A small image flow-matching model, trained from scratch.
Model: 8.77M parameters, 32-pixel images, arch dit, norm rmsnorm, activation gelu, patch size [4, 4], layers 8, width 256.
Training: soap at rate 0.0015, 25300 steps, batches of 256.
Data: trained on made-up waving flags, 97500 training examples, 66.4 epochs.
Rows from block 5 of a small image flow-matching model, named by matrix and row number. Rows with one number belong to one neuron. Each number is 500 + 25 x the weight over its row's rms, rounded and kept within 0 to 999. All counts start at 0. Numbers have three digits each.
After each neuron's rows are labels from the 100 images, of 14848 (inputs lightly noised), where the neuron reaches its highest value: "responds to" is what is common among them. Only what is clearly more common there than usual is listed. The data: made-up waving flags. In brackets: how many of the 100.
# fc1: MLP up (model.blocks.5.mlp.fc1.weight, 1024x256), inputs 86-171
# fc2: MLP down (model.blocks.5.mlp.fc2.weight, 256x1024, transposed), outputs 86-171

fc1.420:504563513492504481516500548548538536491500516510470504512469516470522498462491508505481465512507524531473498492492460510491510524492487514490489486503500514467477487497532500526479483500522517468501554517502526504519509490522530490516513485485512483527489504
fc2.420:510469517491498463466529489481466543500498518509436497478535488518511520508490536512498458484491535554543538504494500518511506501545494446488510515505524458542477480522535521493475468496512483507496500508519493485520539475472498470525531493529494514528476480
responds to: white (59); black (48); ring (25)

fc1.376:511520508470498459463506487502462492531497455530497487512519546525464468499507487497492491557505489489501496481499529491496515542506486444488525519439472469516480488502525493460493504485505489534502546466487472506531494487517482510504460505531490548503498528
fc2.376:505505525515515486492464529481516507490476524464497469467494535515511492513511477484504499538486450497466534533494545500502462454494519538460525523443456520503476500512524461537471489489526492440504482450514503535516541508511508481505528483465488517495488493
responds to: teal (48); many stripes (43)

fc1.444:491519504485494491511460502506500499488496518499514488495519501495510494480531489514481462496547447486546504542482501524478542491467451487509463499486453448507513472518521491461495492516496491510477505530516480498515540550466494494512511496502486474575503498
fc2.444:455471508479500489550473516484501491527490494471495539489493496478494472510535498497502463510522482508457516482528503470527485484521453507517484510493476521488542475496522502515472477533472484536498481492529523540504558471535490486473492493525505469534480524
responds to: pink (45); ring (33)

fc1.181:539486544440481510497501521473529533487515478494486535504535491516485498488504435495516535510513525478542529492500484483481502482494523445459492508534501459506467495518500480519467514495512522508493522508502503475512498480508482508537516498434515535483521483
fc2.181:509524512546518503492483501573494511495504529515526495500470524515533458502498461497469534502527488487439495511507487512521514541527516587475485519499510537525471503511515510543464517483516486481481467465513515483509515554525469468540487458523485523457486531
responds to: blue (45)

fc1.686:515506485480470489505489526514520515486488518501489519483504492543514529484511503452474492486471492484520511545523510459547522468497495510504482519538497490503495437496468534527503512496474477484516513474501459529501472514523499494482539442557517512486446466
fc2.686:466499496535521532475510509556522524507498475507487517517491484527495497451483504533543500485500478432520510463487500504473462490482486474509472542534490497489506482496474465520555511446479428529475468480444496522511484491480488506477525487461521509485551518
responds to: yellow (46)

fc1.436:502501461523509478502483490489477516556486492505558484475502509520524482479487563474505513515498438487489490560550510489490466459510486509537497544512506511473465480487504483489523480453501482510494508488494521506487486505442530518497468521531502504537460497
fc2.436:468497512498473464492503487487491511478526489515520480520494560563505440505480520540503513532499474492536526443481494522506507519497483499530521517575508472557490492475516511525509497546505495486483478482503468513484496488532514496497517499492466494535498502
responds to: red (46)

fc1.649:489496486483543469498505532507509530520533509514537499502494517496486511518525504537496513494497464523470485508505494502526518483489484551541501498505477466468511533502503521507480472516516509508478533450498510513520524500485486453509482502494458529538499506
fc2.649:503538467512508489515490507518480550503535453513535517493479536518512469479498535519492513520485512526508558506486496507502526591555482495501486514494480486518492493502489487524485505517508544466495512474488468489503511468509492532483500509505485549521498499
responds to: border (29)

fc1.452:487487490515495505471494489520497492494484516524490474515489506478475484498502506485547523470511522432503490500513485516520463494531483509511479508480489512511458492489486511485498519493501487525492516503494482576528518514466506501491494475483506511471538486
fc2.452:446537507499516497494509458472486470458503493463446511512521518453571501470490542574471488484505552484492526520494488499504516463500485502521502568512478509503506460500507480532488488505481499510492532499499541499520527475503523527524509490482480530510475501
responds to: white (64); black (56)

fc1.540:520486530537487497515468517513513466484512512515528422516539469518474498481506495526525467491496491491499539504548508552502506475487494505468511537494437487487501514510467506512513484510492482503518507524523515480482507514472502484484510525504539483543514490
fc2.540:456516494496506489464481494473469475524485515502509575514457473517536486505481506488487475506506503495502488488513493449474517520529472523437493493486444507525538521517486513544511476525499487509523488487490475522471518494478478524492494481483518480509478503
responds to: flower (50); star (28)

fc1.30:545452488521495502516511509499533524496500494521474538487509498465476518500484534487558498460533502493499495479533514488484500471540508477499492465503494492506505516538487495546521506446478498459505473472507518474479470542491528489474510510554496523527560514
fc2.30:508497458493497489556506492499462507500531517458525486536483514464465478505495477525530474495499467466525510464505525481486543466493488474495499464486517550534542513505544534507505491511478547497524478483505571481479483498510467457513508547473490534499517524
responds to: green (56); pink (52)

fc1.595:498470493507475463454485508521476524484466518504482500484493451530498509516450494504516469473468538485487507528520486509478533500519451498446540497465480468464481511497533542523499504488482479503443511494480547498507449505503506496501509513513487541529514505
fc2.595:490502504486491524501501486471486507530457543509522491543507492474532530526502464487510474501463511482512497488401497524517556498483547515530474502499528501531518500483449508494533552506481500519576491526507492489515464474511511489488486517504487506508492471
responds to: red (98); crescent (29); emblem: ring (28)

fc1.680:498497455515466468459512468515535462531492506500503486501456458524523530507475510507499528467494472518491521426494513488514485497531492503453491550495509522550502472518466452478480518505534529532544531458523477486461497450481495529447498469532508482505474480
fc2.680:507511469503484471482488522517454440483475491484484461467548512460499481497511564558504524488499469503503518535505488472583478487504519513480488515524476470534509509511482493535483497506484482493525491477516529478454461513449507506508487504518499474518509503
responds to: offset cross (31)

fc1.373:509523532480462534452480531541513495478489487515519510526525482527476466484457475465494517515443475475478520532476488516521458506511503482502528520461481519525499511489505501515492509511485491540515458484477510496511535485484483479502514508486569497460494530
fc2.373:555518500509527482483489481462555513461470490532508514506526465539540518491513488475484480480488520529554541503498520521508502495549497485498527521466495457484488523502517459526514499494531539522508559515519478540520497484496529505485532466482538515475475497
responds to: pink (56)

fc1.206:521522467515481474490537486488505482481514487502519512519448482492550480526471510495583518541481501528508474475530497494511509488519515458505514473503487492502481510471490520512507505519463528501476522459558529539460485494495489532477448525519494483502556552
fc2.206:519497501482567490502523506506518521470535480501533507486469488479458512458530519518534510498504472482514478438477551445501464505504512506459462500451513476529461460504501511492479522515545489492563485451476536511489495515492482528537511504530502501494501524
responds to: green (46); many stripes (26)

fc1.606:461535561470473510502480459490468459456495481495490495511526490538509524523511499476459461456495450492501521495464544491459534535513535438462487535483526452501526473501500491480466513481506461479520522457474491516510467469520480469507503481491536499535480461
fc2.606:513486470519507551486505502527552495465532527491517485521501457508503558513504478501487522473524469528488461518514567468534543482513477548494435488488564504466430454486469487522500491509491415515535488454479521499533470504468512500475506471491525473495475505
responds to: green (47)

fc1.362:519520534495478491508502470542477496487514487500484516527528513485463479486518487490474551464438468515513502489516414483517498453475479489477522504494528500483457490509507477474473510475447528494525485469522476483497524504534480499499478503503494526500520532
fc2.362:522500460513535505479513513439477490494484567478525459501473518542513484478526521511529513481474512544539538499512453462525506544495527492520484528494482480514469516499489564513488495477479509520528488525522515519480494519451476534514509499506483513479497467
responds to: offset cross (27)

fc1.194:497480533450504553522536538514504534501545487470488464513556498537482484512490498453512508481532495514509505492503485453506511489507504506511529504519548566518478500514458501510459461494511490527525529518504517525457467487557479467491477528522498479479494472
fc2.194:487523524552495539534470502492548503496479492539531526462438517546504510485474434520531510477487473509533522516479511482504489466456512487540516477524516452505525522485462477498488495483505441475509474495481464496443464514472499494429513506496545479496499523
responds to: purple (49); blue (45); ring (27)

fc1.138:514460496531486491477482502486472508530486477479507510463534491512486453504514530542496508529500521474506481529463492537469499502535467506539482504486519468506522571493550502531550519500486479472514524532516515518496480506513520523516517501531497500518518512
fc2.138:493500510466496518491495501520528465504519504497492477510461496509457490490481449471521551504480501524525503437505491475500514483460476486558504499520524519481504519486497477469535486511488498533507498480488519504450480513499479438497504516466488478486489487
responds to: saltire (40)

fc1.671:513507474496518454475460491497459506484497513505481483458503496490459534484520500445457529493483466483493498500486425525531494511484514511488518489486499555489554499485519444514510510510530543484499503503509470453536501506505530450494507536504484526486509488
fc2.671:510499501476456502488530484500483513524509468509517554518487493468543483481529494513503525538513455538477493505503476462518498542541513525485511486512526513498467455495543531507481490483499549519486532465506537490522504505558494521472495495504519535528468522
responds to: offset cross (28)

fc1.81:502489499453494496572518463479530493448483483493530455549496517493539513539494483517493503528518501492504485512458497489515487447528549506510505536499515469549523451523505484493517502463516509485518489487515496501487488553443490504511490501467531497464491523
fc2.81:484531499498480498505508499500525466457527479493479485510475460489506504518584527486505479485514525478497432475539523494453517471504516514473515496526502477495467520486504512485429494503506495475462502496530496505490457481452510497505480512512483484504483473
responds to: flower (41); saltire (25)

fc1.726:491494513534465502479484480505425505496505513471560459464521471475528515521484532484479510489458498454503498502500500467474484485519451489514548481503530495489481509509512497456463498534487486489485504492495470479525539506550518510491500508479497452500484497
fc2.726:506474517486501497517532469500546516519476533507525495495468515498491500479515507523520508457477507516528465531491517506489464527492494480493567476479528517467513482513470564515535491511434525473504546507470486505503537503471528556552505519481484494476523549
responds to: green (65); red (53)

fc1.307:481509531512510536499492501496543515502489473501510530507545525514513516558511475505485510494480505483519528501485499474489479497500516471466486526487484451509502509485492509504464494487470518539466500504466514490539536491442486500503518534542507480510510484
fc2.307:492498511530510517500499510514479501490498520513508475519478486488492502496481469473497489467457499496482477463540535460498530521532506484472478481472491510523474528480500549510446503501437486493487475488459495486502509512527494454524501491480474474481512482
responds to: green (84)

fc1.470:461517501493494507511551504504486523516513497450526499501502485565521491532511491530477533455469476517507457483512477516509502536481453511507540533509484530527446479546503452525514548496536529515510507432461512514480529482500489509509498514492516547466483520
fc2.470:523511529485446530487518521502485483548509503504564485490498510466495512493490526457491492513560450475528543555490538547520524487492530562509490506496519492488528481496482465486520500512496550505528478506520544502539492489525521529512461494519537513504476540
responds to: ring (39)

fc1.611:465514506521498468494514506521504509487503500507492480487491515518545450522512467505476454505477528475475496499510507500501493512541494529505490522488485489508483540362462509421535506510506498499493458497550509555464479527471490504494501552441472493488571498
fc2.611:528516520499505489488543461516465500472503510508520514514463461529487475480486498542511544499481502474472499500490494481525493485494530495511493539501534483477469465445488507547491494476505449464518498456492524531484464544509499539488515495504528489478452520
responds to: black (66); white (58)

fc1.28:516503480515459498491505479500490544484500510506499527523506507482536500517502518504538485457500485457490494475513513487505510494514482542481520490523496497500529460562516501628522492477487540494505455508518486455474544475460488526487480601440509501451453518
fc2.28:458499498486514479508505510525488504498517538523534488467498512531504516423514504477526540495497473518503461433520508510506580493479539540533508515469486488462516519520538468410473515496513491504520531451477500461502450512491506570459528525529504522512502502
responds to: teal (50); orange (49)

fc1.168:472469477490535500523507474526503476510477524499522511450505502505464495500508506492539478481506510506554518544506504523480527527469506462485513473510549511465498463543495478525484484492496452474487500491474473489519508520517521488525491527488420517481521488
fc2.168:529559483490457491478515519494487494517505489486502510520487454525511486465502545498517489488481514512480501470463494499479495480542502526474483484510535519536474443494518474528485484496505516471485481455460531494487534444502495527554506496511517521441468492
responds to: ring (29)

fc1.524:484464515550494522503489509466481502511499491476472517516511468524502487519492517504503426479529474489523496500491490494519493482510523473469484475503493525524446475481528509495509497483517521417485490495490545493457457484478506512487525495463478527517544504
fc2.524:517516524481486478467475487496499548516525472501476494508430474492497502576521521486511449481518478541498477517543464490484512501488519485523518472499499493500480481491497472485525511491555543533507483466497481476496468500510490449507483473518508502487475496
responds to: border (36)

fc1.408:533517468518478500509475496502513527527510462484509479513480504478510511481460489491538471579518486506534501484519485520466458508519486477497526511494500493478515541481519525465486495514476527530525557512506482474500468472511586518488520518524527514509532504
fc2.408:512513536469494538490515517491551485504509506521508482484495494460457495473477519500536480437479450477453475495546515489484481521522518508510468495503512510551508500480504474531494484506479460493521467452507565465474465459430456474489516516523503511525483481
responds to: red (89)

fc1.690:502506495515471524541487498462501520524514484507508525476478550495462457528491545472489502522454509485507487493538489449484508483513503482480506523535497482491527489514543511522467490477497460531485507508488537503486503502501508486535519503500496494453498467
fc2.690:411505505494524521498488498509527549528507509483565488499495535527490493508483542481497480512507529446520512506509476504544506535437511531502524507449473543509507485503464519495516523493501470452525499495493541497469512504506500503548485496507472516479539495
responds to: teal (61); many stripes (35)

fc1.730:524536530475505564513545440479486494493499460447490529507516533507516503531469490473497489512471502531470485494521505484479504513499494450497520487484488509480525496473520532501486519484512500512501527483497518501493485468495453529560500548484475477462514536
fc2.730:479511486510435524474514492528519507546499499477526495456517469476492494525490531488480494508494547420520486479502458538505523525509510468533483485483514552467548486495485511492516508520556534498543515475479495487487504501556554497498491506488490504451498509
responds to: purple (64)

fc1.346:492518503494478514492524562508498492528515517516500463522479549521470500506487524471526517464513489427514496488504532498490530505533543472529484465490520512465467513485449492525468487484517455513485454481475514480475462538513468479500484514492478528485489487
fc2.346:474464499501527469519523476509501499448506519481535511458472510550520495531469446474485511512532468503506529525471455538508528465467493502531503528496512498463506520498452495504511498510526485491482493492513489478514494529479507487518464474503483489529470490
responds to: white (45)

fc1.94:467459514502491482454544495503481509495493489497498469454459516492539537486488507512484482499501582464480493497460503477556536506475476452463489481480512469507494471505468443512497509519478532451526481489483471481493507544507484544489508518488507517492529474
fc2.94:518525518474527529483466508513523478516563482503501539508544517484522493491495538479485505508525504489479503455525536509454459480569430483441464498507518475486468495509479532517475491524503532519520517489479522509501522504520505500514484503480508502507489473
responds to: pink (46); border (33)

fc1.27:542511479515512499485501468450510473497462525459477494506470533508499493540518572484503468505515520499505473461486475501515499477488532485488575502462514466453521545503551534516513432523534491499495503497488485520469513511515490500511478482521487491487481476
fc2.27:496515495506513505497504498478515499514476536478519506496502529483519486535513474495503519508459507501494514500434500513526477523491545491558494488587463501500496483500484520497530650508513497545604516500516470510532494513506503503513505502517494505482507493
responds to: red (100)

fc1.473:471539523492500479536532480479515497476503529494520504491494488518520455528527481491538503505518535546495507472515513509495514504507524511481510476476493486493466538496517471485477489486513517507500467464458475546444486488528520491476498514492512482502481508
fc2.473:523449532542471536537524501494434446527483493467518489509491467479521519489503469483521486479547474525466509520494480522447467491510485499517494467521459563478503526509454474492512485492490497481486505460495532508484511545531496476534501497485512488511524491
responds to: flower (46); star (26)

fc1.229:522420492491505546489487527473507498507504528505487496502468536492447514515524512502446509477508517436445524481464510492516497485518504503472482458521527454527491474484468522521516459460484484494508493509552504574503517487504486490498521499483539486532535488
fc2.229:477540511519461512505508510504440482495482493508483555472511542473513498523520499452575513487491474520565484540523498520488511547468494479501505482495504506481500499495500483497471499494498483507510535496562485491457514489504575489523531508460543472523493526
responds to: yellow (66); purple (53); blue (45)

fc1.589:530516491493535532520461446509508498512518535446519479462527494518508484524515453454476520505519470508538489523562495515472474540524497481490489523499489482490510458493515509492549505539517506528502504500480499474504504444500473464513533494487511504492502540
fc2.589:506500464506500533510477509489498494513483503547519527537481521523476491550486433518506486561519467466464487461454494503502521464507515525512503491513467509501545480507498503528535495480524502488513514494494507500505498552516556520511467490483523471489488459
responds to: red (51)

fc1.74:470515485513462482414503469473511499502491474502462486521526508458496471528498509538493503467526467468489490526480495507480543531494484455490488543495545475527514522510522454467481507457529510524495512495488497510436483501495487501463501513467503521514509504
fc2.74:522505478461508462512498488451465485465538545474535514479476485497488478529494499516518521492472441531523531472510506469535474576526516497509476526505516487520454508499498495489479489500547471467494500480493503482548528521500496532550490527480439536502515515
responds to: border (53); ring (30)

fc1.238:484535478508487511522553515501526531498484483485498511529515496492501491504492527513549505518499466528497508530513516472503499476504528521484526497499460513532501495477516491550522494509499514502521560493455478517507476499445476516472541514454464497452448488
fc2.238:504534547486486525505543488483500522527502472490509523495484474443527490470538514497512505490474495530473512515505507460477511547463495528541493475507481480476500490478495433487484508505460536512502501512522516499497463487530523526500497517501529516514493456
responds to: yellow (64); blue (52); saltire (27)

fc1.142:475500461519526522490514462495570491526477447521543500501522518515528502484507493477513484503493473539487506480528514476532502475495518510531501493473479495488510530503468522478498515497550490527509491481496522523531518497519479457505481525542500540483488493
fc2.142:437505483475508489487480508476513501521487529485516529523480537546511506505471485523523497483503553499538490525491523493482492466469497535531473488503517514502478508507472501490518507491509545494523501510507441503509504497516493554477529529475527519475505512
responds to: yellow (56); blue (49); flower (27)

fc1.106:481519513492501459480442501492524498485499492490492514537488548500467512530491491454496527472474517464496512509494478486486498472527543440479496519509487509485488553523484518546478487531531495547495482496516519487503524525521495466492432500565497496514491501
fc2.106:477497502503471485522516486500457497497478469505456480483479495491553466547455493553490526511445526508482475549492513544480497491468508551469490505528492468506527566487520468516457492528490534464496516511518491498491515472526539521502474517484510534492483497
responds to: black (52); white (50)

fc1.11:488495499516486532481466509494461519512500487472500519559485504467503490505508530513457524515503454533480475478465479505496483507493489500483527542475508471486468502489538489467492525482533544496500468534507478516543482536481487495482532485505437550508508510
fc2.11:509439477514523524472465497495548492516517475501503521492530506513521522542503489527509489491516484503518532531497493473496445508498513493493534488520513482514494505505500522475493517481489526506535498483519495501495511516489482451487518463484508459476487502
responds to: orange (73)

fc1.502:503440508509537521530500515522559476464487494504458487538505503447475496507517467485486482535511499521508477523542479500495504471497517507474530544481479539504496498506522472521492504540499531506552517528478457513521511494502506463500512476513553531503497511
fc2.502:489520485465478535495490498519514507495520494462446478489494507515524478525510466537494472511496540520479543521499502494477496501534537466501505479509511476482509496511506512514479511502456527515530508542523538489524483482464500546467486474528493529507487496
responds to: white (47); saltire (26)

fc1.398:513522479500518467505503522543570529489500476516463524495481524483484539498507536527494504501502511481514473493542496488460477458532512525529507500478476480525508494510459503570474495509496509481506526504513517524477496464521538517460479538510445508502428507
fc2.398:480538512513500474504462486479503488544495507502487489507542555462538531555482504510485520482477504490525561461538508498487501512483531499489493448508500507491505472497541530456479505495484535496488481482459517514498513505496478462510552547476502525502537456
responds to: pink (54); teal (52); green (48)

fc1.561:482538458493496485505535508497479525543501518483523491481475476528540533502503522485491501495502504506523503507492515503507504466494521521508466495516530530516507489506490504497497507511531476525473548448527488488505475505505563511540488511500508462505478533
fc2.561:512499441503529487480509492549455537468468482503504502481556470534449503537510489493508483488497531494502459476488519490488516501481492450507497467527492524485497477519501500483484511539503472501498478491483507458532474492479487464526482532504461487514526492
responds to: ring (39); crescent (26)

fc1.227:527539512504477496466491507504495528500466511508481499504514478539498491514483460437503504423494470502500496477491518470514529542523540495486497459504487507503522488479465534497473516478519502492486514490452450551502507466467451487500556536527487496497522457
fc2.227:488480480470536553524469489511493478492527513489493512572517522514521510464521515521549489529480488495484526514494508457510507506536500508481498513509494480500545516493526514518507503491458506491530450530496529570496459478516563527517476546467489467525505535
responds to: teal (53); saltire (29); layout: diagonal band (29)

fc1.415:518445493497497519477493490523529502510462437497466490503511491462507465554540477512518501500505528462512521491485521524520479547494470470501509517505467486485493522531507515512482506482462447549548483515475527511516501508509498492472525545508594494483497511
fc2.415:485524532518500504491487462472532513506442508499496513455498458469515506528526437460502500510506545466494487525466492479505478503516511514501549483475493492448501507493510505499477520494493479470508504497480512515517491481517493447505511522482487514492482476
responds to: ring (34); saltire (29)

fc1.72:494527474527494498510536512526482510553492543527485477493468511512536457496510472496517465532528523495457473456479553499453492561489519478534507500503458506524512458494470545512526499533516489455487472495490461514499509507510532526510481477470491563482501489
fc2.72:514516498507502480512513493434524519520505522496496523492466524429549502519514436472495491503485507482537514551500497513548527485471497512535527453497484479520518550483486492491551485505528537528505525492516511513513491522511499479492520498502518552476478472
responds to: offset cross (26)

fc1.750:482499448475484471482489509479487498535473471509497522510523530495535538495535520474455500533469491486472482494556544528458509482509468537464538501532504482505500521491502488523478484475478502519499508504501505549529480486522479495518528490480482510562542521
fc2.750:524515493520515506530514498520484489475537504492448484527429499551478559496543492453524483494474500511537508505517509462545527476509444474471552506530511550508524519491504510507498518442462525486511511490493509465510459465437497528488506468488504509524477502
responds to: saltire (33)

fc1.537:522560498474533443492505509505472478498492476491533522514513500445534556475454469492475505518470481576482561527476493513481512461524494528495511516498514484512486521531482460522503513460509507482475514527545507498517463495451506549492555513458489510458511479
fc2.537:541532483497527494492494528522529482481508505511490493491493471476475496505512473474529514507457451520538453518514539503493518529473518493514497530504544523517489532474472504434485507467488545502465484544530480469487493523536486481492493492470534531493499444
responds to: yellow (46)

fc1.399:467494517511530481493483554506503504495539508459497465474496484546545527528504550482495514496546502538475527479455536462501479508529476497486508509429510501475512471512491508514518477467467528542423507512492459494524516487472526499523516504500482489503481517
fc2.399:500499538502496470519487484519469500470460515539519501524499515530508509469506533479501516501502498509521474495514518536501548482492492509460523509401549503506484514505531521496522404508484531477447497501497581499498514479514496532496497490511480508520496489
responds to: pink (99); gear (27)

fc1.378:504493506468534544491506497539524524475495493504488521531532433518450482466480562442553493537522462493497498479468497505519497548484509502455525472487488478472511483482446480500478512494515469530477500532544483485529489497502489510487509518485515489502495507
fc2.378:506521481510471545476488487446514530551500501483501493470458438482510530459475545553546516520501458518495482522512490480489509481553532510470536510464469529508461473499412499474501491481524465501494481529487482477507495543510478475498473465481530523499489504
responds to: orange (50)

fc1.392:453565514491551538483491516535477554511479526492474483514518505529495524514462489539458526478474510493534489490487533515575459491534496479479539502501465496501544510509493547489523495448485530490477495484489513499468483511476504461499491533484517501521514530
fc2.392:503492527515484506540519504446504566490535489550504508513454459499502544520484573473513514501488448485536501516488564509456510523514502519506543461504484471553478505493530484458523488503495512501485477507486497491511533477490509526491499509478507528493485518
responds to: flower (60); star (27)

fc1.291:463504466449526465483497545472494453529530468500477470508512492483520439502542566467513521521498469502556494470485456527512541453519511505506508482509516498492475541545486469532500480489496500579498535519530512479497487509559541510499492516532536455512450534
fc2.291:548481471561469496490543483502488455464499509533483473512485485478456516522540549495510546475498468512481474521509512478503464487485484467504516478554500506511510529496505518482459498525508472500512482493467474507493519505411469488469502519488510467490538432
responds to: purple (49)

fc1.497:524459533511480538526497469502495468535504513462479502506478507473500491508476511490521494503483508518470532487495473488492504500499502478480520470530446410500486492479474487498530485501463497505527550505493482479498507505517511493488496521515500535497501586
fc2.497:481490515518456511492518474447486535501519469521508504519501578511498460522521497495517489516517470524551474557493441490549559492531516543561522491504516448528533504461472508465514515506542489458502509517483479499442506494506500533456532484504492470544508488
responds to: pink (46); diagonal band (32)

fc1.574:459482441518470474471526496504478464506531495514561534472476500556513485477533561495496509548511518505520506518552490468524477468517539518517482461475492463474489534545478507456532483480506478512497541474499487501554510525497533517480501517485494475455487474
fc2.574:506501484480504477480491482539552444483499467541499521504500476510509516487553485514511486470532477554518498452488458510504478466474540506509518492442534492479534515497493498529541491516454510467510489461491506503522500489459487503499497494474512488516506520
responds to: purple (59)

fc1.115:499504487495456494532601548521515484464498491483513526464504507508496503505499507508550529504519503481544498501541489506489464451486505481516504484488465465523453496449465479492471485486519529489508513515474508518511498478522465533499513473532455482485492508
fc2.115:470494503517546446514512528528488540466501510483502439465498557530537510473443481506535513467524507553512508474472478518477530499536491463518477525520466504463501533524511518436505494478519484507510537529492496515489515521487491517489519550476512527523500503
responds to: blue (63); orange (55)

fc1.687:501504512515495514488473473449497490502494535514522475561479508531421452483483565498536504478538404521500484453503488524472540490510532478492487515533508526494480493504522495526470501486497469523493545468480505509507533482490512496511488513533448506525516510
fc2.687:523508505464464542442480497552526499513476533482513549499504453457518494492493532525471507489506451521476515492513505546513473539542477496515476477530470463505480527488502479524536473479534497489509513446504478508471505514508495468543503508459510488485513498
responds to: teal (58)

fc1.587:513497496455495486499498516517491522483503470591463459509523510501478495507494529494515517485498525494447527560493487497497501514490495511475520459524484483474511501501493491497495531474498498486534457509497426514479515476503496504445474505521528519517536554
fc2.587:499469489501476527487513494486516483497539520533502519515514499521494507508504455513505463505503517508484532514466498471505516510505535503517508496495507503553510502502469498498504310500531490489510489505505458493512493519483507485524490493513492482497502496
responds to: yellow (100)

fc1.465:491532471508494475497486470453556482506517482468511543483526495475496484490471466487511466509523489543462506496497521525487499533541524502504550453506509480496506509437521440492504512498516497511505492483524461492503510514531518511506493454492477530512504520
fc2.465:505471487482522502523507508516480482510451499544492436491504491489547514487448472521503485467514446536506519491511530511457510488453510543478541511487498464500466524505460528497524470447524489480510462470503506516527507509551530477507506473510465539500526506
responds to: yellow (50); green (46)

fc1.430:524511489492513546524542515440504489529498519479452523484551472526468512458492511438548499511523529483515519511530483462510534504479501494506493486512448517489482495513548459504457492502508469496504490485513477485519502486553497461522471532524507491504508496
fc2.430:451505500505532524473522509542508468487538487539496489451470481527510482442511515568496535489515511469513483473486495520501485488482518507494500501481457490475502480516521534473448505492495494487523521462469545504479497541473493499453507508479515481483480474
responds to: saltire (36)

fc1.209:528479551493462558519491532502508486545510553502496469488472518489503463456495472480516450499522495500561509516559472507503506500492504503497499535518487511503468482471485509465496477504503487499501460555479510497551517478494515456501507485556544495549492488
fc2.209:480504520528521524500497529493487503454479470479504483507526505484499464468499497491491467488562499538469519449470465483459519496530504518497500508530517488470480507505519477508480504493468456501493523527477500485506470500447515520565523504518473478532506545
responds to: saltire (37); triangle at the hoist (30)

fc1.704:490424498481510478504515468502481483527502460522477504494496509484474491483496479501500497516492511492498518527498477510525528476460530502524489512616467511496517502504479511500466529530540462513558477498481557503495499494508485519493464469484534514436508495
fc2.704:498495524495506486505506508520479507474459493531513528494490503485511504472490528490499517507478504459506492467518507513492558486508514494469498488387521500490498495501519539496511405512508507493448495508492571493485486493506501526504497506490516501489501507
responds to: teal (86)